From a checkpoint of a small segmentation model.
Model: arch wide_resnet, norm batchnorm, activation silu.
Training: adamw at rate 0.0021, 14900 steps, batches of 256, held-out accuracy 95%.
Rows from block 3, named by matrix and row number. Rows with one number belong to one channel. Each number is 500 + 25 x the weight over its row's rms, rounded and kept within 0 to 999. All counts start at 0. Numbers have three digits each. After the name is the row's rms in percent of the matrix's.
# convs0: first 3x3 conv (model.blocks.3.convs.0.weight, 240x240x3x3), inputs 126-132, a 3x3 kernel for each
# convs1: second 3x3 conv (model.blocks.3.convs.1.weight, 240x240x3x3, transposed), outputs 126-132, a 3x3 kernel for each
convs0.35 099:496528469502489430476497464468470480485474509526525460535530485503476475531502478495471452482479530517527509471518507523509476507464533500504548495522517518484479549485506532520448495480469
convs0.36 101:500463468531497483476480489518513504532485472505482511506492496484478510435492531450530475486484502546529479557466488525468503532503493520500485463498492467459502481485483463483512485483478
convs0.37 100:456487512488472488510518513517522512492541569500502496526493524497467514509467532493528491489528483455443495511479478478482506490501502513492488501479506488501495499467499487471499502507495
convs0.38 099:501540496506493485484484494534467428513511513463529521536525485480510506515488530479484476514492499490512501460517563480465500517436419496514501482522487536507524530489524467511414498502464
convs0.39 098:487487442455496481512529526505523541458482496481477493492495488498473499538496512456486483482503459477439506474481478524480491524486510501489498461469486445485479528555547537501514488528546
convs0.40 101:509532554484507503478509484470493500464456445432468466486467514490505506521547511492492450476458491451493475475505503522511486470540538461457514479484496517487498499503501497531537519520499
convs0.41 098:472457467520459492546486453483506530542535510527526521469535466513515495533525480494511515504471488489478491542476498506494518546531474484498496506515522486505479498528508467483479472471481
convs0.42 097:532514507473482437501480462502494538541491457480516510442487494454480541530461535469442465500476481495520504497482520518485499490532490533488523524502488487461520457457512492519511500532506
convs0.43 101:505517562472489522520467503515531494513515496457470497532503475518517486510519529512496527489474539486506518521497492498469497503466498504487482500497510507494545487493521477485529522478505
convs0.44 099:517485518479476519492499528503512533395424387501479488464466493505465499440506519522529498510519481503493496532498508492465519501465515483489533519515479484492500504519502503494527489510490
convs0.45 101:467512494474518491513524482519507500526517531547491517493513486502505445511499507512503462526488481502472514480486520487476462474495483463492547507465484538557490497463509495496492499485489
convs0.46 099:512520512517490521491507468509480500521517543512528504479498530504496501479520499511458469495501511523475459477500489471476491538472459471486452532497517483492495520483509455528483504518477
convs0.47 101:463475508501520475495533547487485475464505537529522493471484510512508504529506524501458471494528546475476483504516536523523491499517470451452512480481515539535507419481483527480514519480500
convs0.48 099:450534489470519466535500498517524430467424476486535525498486480506464490489540500474480444506472477515497458518504535488453448545443432495483515470479513511506534533526546508500518548524533
convs0.49 100:522492484511499472516454415528541512467503556486463497539531468530506481554459458493490484458524494443504537467464486461491495482500498503487506462511511527499482519493501492486508473511467
convs0.50 101:549526518506510531496501510527530506467477523492523522501486448495487442516497469519506519493494523497483505510486486503503486489497504505522479498470456506489481513520485519525516538527491
convs0.51 101:488512552504489526517439466485501466549484472470444438522513464509488520524458499499509475495510495451469472497523463475492468500476464464517518495527505506470464503514502544524494481499502
convs0.52 102:488474473540502479524464494507495519523495518483485494496525535431544532480485526513491531479461469558483537532499507490491499451490509474512470518516470503471485507511528485477503506460472
convs0.53 100:485522507487507524521507518510494507530502464534515500530488483444502488435513560490480514475456550526496550509534498472498505510490481532473477504436486488522515464521511490475502517518505
convs0.54 097:483536499471479483491495513501516514490521493469505523447480506487502520493503487511522461480507447485527508514467509528462471471499489525506514512536542503492548497480529532524497522462509
convs0.55 100:468537526498514515523532522470510479527473495429493463475510506482513514501518518502513518497513437512496477491482512484524474466462459458499483478500481436478506519505498511528490475542493
convs0.56 101:458472489514525496515477483470489510482460490462485468496485533480499478488490474502534561469497483489488489483468485490487504501445545497489501493475511473467492499506502499516511468503476
convs0.57 097:484501500504494460479509494501517522499484466529506507519477475485503471467549499540474510513511472531482503527512463463459482451483525526560489498504462513483450459527499522502456509471488
convs0.58 101:495532486510518505475490496552523491458489556504503512526482517510516517513501507493474493470491488505524494493507532495468504536493502524522495501477556475509506501508501486489489478462533
convs0.59 100:459493455480512523544512495488492521520540533483489440520443514494512498473532464503520512482528480499496486503491456483510472489496527509492467492492504503459445517537552432489504494508477
convs0.60 101:507491511502487514491505474502511531498507482562558495451489511475512459507478470520542535538482470497479540519525457517506492537459535482517470522475521510483535495490541483473536484514505
convs0.61 101:525493472458489446509510514495473527468501517478504529543462499511482503495522502478459447518494514457540532505511535494510512500494512473470523486476539473514489558475497498486496484508485
convs0.62 100:531553500517520467494491492449515544533515495539534505510458498505509498496489491523491504564499442493458472541549500534514521509507487505481504532477501512488445480475533510517466527501452
convs0.63 098:464523510515486476531490483492497514465503521502489479470502503507508500536527513483469494501489549474511513489520541508500512501504503504498505447478487545495544455487450521496521489477511
convs0.64 100:481531480450517431502465463507493489486488484479499520461518500516524530475465483476521560529474480476516510470491521511536510513514474539489467495470509512509473536475501468498494448496539
convs0.65 102:525486501477492482468479472496412440470505501444473450496520505526493511528515507492507492505497458492510494517504473532475463509518469496505479481498508515518514524473503541518473469556500
convs0.66 101:462477496437495504510543473526510509476469548492489496484512520499481547532458512484481536473533512534505469514500517501516483488494478493502496480476526482462515439525484512500480471517509
convs0.67 101:505480493501465473484492485492517546500486499522496452536527513467472485485465512521474448476454518524520467505506534483477483482529510523514491474501505506475485460478490502485518480483507
convs0.68 101:501458510491467508529467478472488499519483533479514489493493498494512512445529519480481465486496464490522499485491515481498479504496456523510495510499486492522502471468515481519497484503505
convs0.69 098:506505478523512497498528513526517510519526524518503531489488513486502509482495485494547512468508522506494481511564564519557530498552537486494520531511523509496512537515519482476458510473482
convs0.70 101:463483500478483525532538507453500559510545495528485463492502500507506483493522467501457501513477516522493482556496478530483513498513505474471500481474490486519474486514529532501451506512479
convs0.71 099:465516521530490517540491496531497507458483487466444504457510460494514496474477488483515481508536505517450477498452482498499493454526502493505524460468491419457485547566514505500512479491497
convs0.72 101:508539502495516529551523494495483498502499528499510532501526506464550509532521490488517503488511510478447452517490473524484514446497535530502470507475508491453482508517536525484524507474483
convs0.73 099:508528527507539543511494509536560546513492475497526529522501474477452543488488545499521473483477488527504515523532500551497500479483509501495532495477494534485511465425444509511529520519471
convs0.74 100:490499489489529526499502479524503465540488500501505525523476501517471448520486477463528514486517479436476517488512528494523550519535475504499490479434483498507486482542481486433496509516548
convs0.75 097:523545524522511540496514522530541536524520519471500523503501512494502501525496495513517494457462479482502483465486551449503525504519553509483505461521514515471519435496530427428468477485500
convs0.76 100:515524506502512479458504521534555531489486508531502499485509526486503465481502469524514473468479467535573521485501485501497475491532535510465430454508492531478497474485469448479500513512454
convs0.77 095:484529489473519548485505525510508507506517507454480506538549487494520497489512504497482459514506549516472487524540516481501499505488504519493497460487503495464466548516513507502452479512483
convs0.78 103:481456493546424500526518504430458536512466466498508507514452473511486487533489477487499524505487416488512502497499534499524523479524473502496486512503490501479499479476471506471498477476485
convs0.79 101:506523519466483511496503480498522470486509498470464412514503493489492501514534499489474470462468495549515498492533527492507532532521496445514512500488478467457443458522505438471482457491495
convs0.80 101:513473477474476513469512525580510424545522517490491478498483503488507463476449475547491494486499491495477487484483505518495513477461512552542506510483475512487507501489476459509518514545522
convs0.81 102:501512514484514541507482518538530490518483486444487495498499497485500500520511519483512479446499544492481498468485514489530539498501559534487466452473477509474492529494520473510500486506503
convs1.35 093:544530545509523507529484514492498468489504508507513528484515514501525489461502478496494501536536472511525599534531504517491445493535524460505542478507547495481492471489501445476489507516501
convs1.36 102:541519534512528528502509501452465477546520491522536517526511501517464472546444501475512529505520480500543469455504481441504494474530464479479468551518545495490502521529481552471488441479450
convs1.37 100:468530517476509456493494504526531525472483463492496440483453480509435501465465491429502449527514500477506475473490452457518486492500488486475482485503524488504510540451480502498496514509518
convs1.38 099:491529518502499494522525483501518535534494494502487495508519522512484524478507515459432447460511517506534506527482527486520514481523473481500488515504536502536526475489499503498470484474501
convs1.39 087:504496537484498579521521546474495478473472446501499484511490506532493534536502533501476498510523496506495461518514480492518497480504506518493493487462473478481499506523527488500455511515469
convs1.40 094:545515488495518506490487511478504480511510490469483480500525468509493502544493513495505501521515542504514516518519531519489509499501486530520507522483480531584569506532531536477479494498452
convs1.41 093:470527505512515494510458527490510524521506499484511515490475556504494526485517507561496495507491499503511501486491488510470485545524511493542497479500507490552483503464501491491499487480519
convs1.42 097:510540525511524553524508551517538506506531484507527537486511499532551513533508528496528545495507538528562537504491524469483485514524472447466461495511556524530515508502446462498476497511550
convs1.43 092:507538501508518489472497509509568537516524495519509486502502499518503488496486477513524512506501528503515528502478480524481465446485471470458479497516501510471467504519504466496520502475528
convs1.44 092:519515506472456485437492518505511516529538518508517527526527514492462484483500497525515489507493505497469477466550531503519482479505514446522522478490491466516495505472473495498492493501517
convs1.45 104:546506500505515496504547512500472463459523494524486511519513486516477494486492489527480493533519450476491472449438508544499515521460518493470452523491464461482503494533465526542549536493453
convs1.46 106:504428479533432499509486512504536537467508520499497502484500467551513467538478459452470511496470494507512502490534514468486528524517561504521510497505510533562468483483522519539514463515505
convs1.47 101:481524527484498475511461497525516538515538519470514476491454490438516490446520466463480451460472493523514496504501491505462499522477443539525509469529529533514506460509495486481526558489515
convs1.48 101:512521499502520528522510478518513535489499467514523531500527517491494519458510478507497492474496486525525540504490482508493536499467506479481478507488507471507496478498483492479480538515530
convs1.49 103:473510533501489525501525490479470482497485520539508509493496484506483504514508518517495500495488496435530510500536506463527482473511466543526519454478531502527523491487489510464492452468507
convs1.50 091:519531502504499509499475492515480497541532469509507486509509487494534491481482485501520514513505494530499494488494475507485476450437471542549513486488446458467499477505547465488549487480530
convs1.51 090:536497498511445533484496559515515537536505481528548503564499523543480466469498465574479477526512527520506501466432488477457472498488457536507499497496557472462513503525493517517497464429509
convs1.52 105:511498535496460511504481502511503466545500502516505474514480490511515481524560511546510472467509510514502512520481454521570491516515475526506474509526515466454497511489464523526521492492464
convs1.53 103:491478492494494530462453516462527516509513514495571498480506462481481466495489530503491491492499507502526491481500466504531495501533529512542499463482493495536533484493534476526539490520503
convs1.54 095:515499510515520566513486496516487524519522498502466428505520527524505467535488497483471455496505497487525513519510498489500488497495458481494521461512504484484506488508521473471486502493484
convs1.55 094:489491507497546512486491488524525485492517465493483514499492547539485514497510484459492515474524482480475451493497490490535492485496485479474502486493486439458460511544545439510499493507473
convs1.56 105:547553517525518510530476464518491482559535521447468493546483483510478476521489509520496459465522503510485517485488509533486468503500488529534522485495481499494489521500479457498485512544459
convs1.57 104:518514480517496494503496520464464475459489490482456481476507510482511517476525519483515464492501538545492446502474538535512530508522523497507469518513469472548465483489469500487487497540474
convs1.58 101:494504520515485475485486454510530522478509508520508470508502460547492500553496521448517508500512511513507568512461534519477513529482521537460490512488470515454496515496486534513509499551472
convs1.59 101:500537503495533482489502489512487481500512482517495454496493538492490530491501517497502555538495510523499490494534495529527495514537500451450504482509559484493505479537534482458490473479449
convs1.60 102:500523475503525474507503496522494486483512542500503553503533501535512502559471514505531501503526488495487520511510497494583474511579495495490510496477478462482502528513521471501557499489513
convs1.61 103:542494520508522519511496523488468460445481477535511523531471551512500503489520545481487481461520502532552492453491472477484507503512467528492530450453486478485479481508492513484417549548469
convs1.62 103:519518523512465509500501466479507510533462502503506507487470511533507466487498456519481541536487505536507527505477498481485520520509510506532527511507425538530534465507503464529509489555492
convs1.63 102:537482508505500483538501505461525546546554493491509561457504485497459477491444481501450517502484464507514497466494536476473553457518531489444510490455447528481518488419464454505521539511528
convs1.64 102:472531527457508495493538486508523503456514552502482465524517506525505484505511504481479453492540463509507478504505534484553530453551494520515515448478500475506476469497509478484449502491485
convs1.65 104:506488485501502440525521472465525512453542555476455443468491467483518494501558499536479513477534508500551489484492528520498561522478516577493459510528489486511527509473487494474434534485489
convs1.66 103:496534485476500544474492485506499480498469560513540510471530489437446489529480530499489493511467485494521526510529494504486492453547472524506539489445501524493482508514488500447495551530561
convs1.67 097:537518527476543533469474502469521528513501487541514512490494538509488515492508490501492513498508481476558504475498519494516512484477487488481511486462455494493505515553520497501532525524503
convs1.68 102:510494454521495503496490541511459482486490538531494535523523509578544488540517495502487485518502470515513479469479521536472490522451528472489485524469456516499505509562483500485476525505471
convs1.69 090:462476509453440508468460482527540543485497519494513499494470527500460523523410510519478505496478495510482488517525544520459495465462488508472510512510547524490545465500481464490484464503493
convs1.70 105:514561515516538522538540512516475493457483482526520491473506443484519454469538507486533503533516510498503525482486489511537485534458452495485423509503478469459481496490508502516497527548499
convs1.71 098:526512521485488563519496517499493515512505492535525535475560502465515494516448484515512518513480517512464473456482496514533527490543474495469480458513506506504470531515492506495487480480472
convs1.72 102:487515532466467500427433447484509484526476456541533515477468478458481530447442529554510512515523513531513512507484470496477509510470504513489504514497511516464503499528505517528536558528546
convs1.73 096:496487522483500548483469512481497498503531513522513531466532493530542468550575498504525506465513506510523524524515525476511484501479464491559526515513512529503504515503492487537513514552494
convs1.74 108:504525506448530497488533468511493498504465481459519469481463496448508504507509424517500484530485520539509521489428486535471547524471481486457484523520530478469475472512505515517464490523518
convs1.75 088:513477518500491515507467434485473478493526519463451459497448532490457517476459513525485514484482489508474493513507514514486569461496564503487430521499518514502533494526532514504517542541506
convs1.76 104:510525482531546458485514503473463503520530554479501502504499512514501510535570522490503472508482482529505511492496487520518510538454500516522488496517519482461506513516459550546526546534511
convs1.77 099:515517514489497527487505490509518528528515505502481467500521493511502479498497437523478448521529491551508500535543525520479488483484508528513511498504514469495516513505472469503453482516455
convs1.78 104:556503454509436520496478510483500546495517490480533453496538505512497483491526488534506502491517542471499476519474488457491519438501487532519540544531480506523479536528512503505443481501493
convs1.79 100:510529479519517469484513454450469534498521489485482487509522479509540494484491514538506487481505517520485459498471495494486494461523503436517513513480519511462508486514532463499500502512472
convs1.80 096:498525487505503470541513469496450524538525477509505478485512470457502467500481478457489492500517489534510529490535510460493470493502525528457484469474507526502500523571476500514492489494496
convs1.81 103:482473511461482492479465483451484492505537507505521519471477511482487562508511520514507478495516545525534518489511527473504528489476456483455483481488527525536515471502530498528509517537500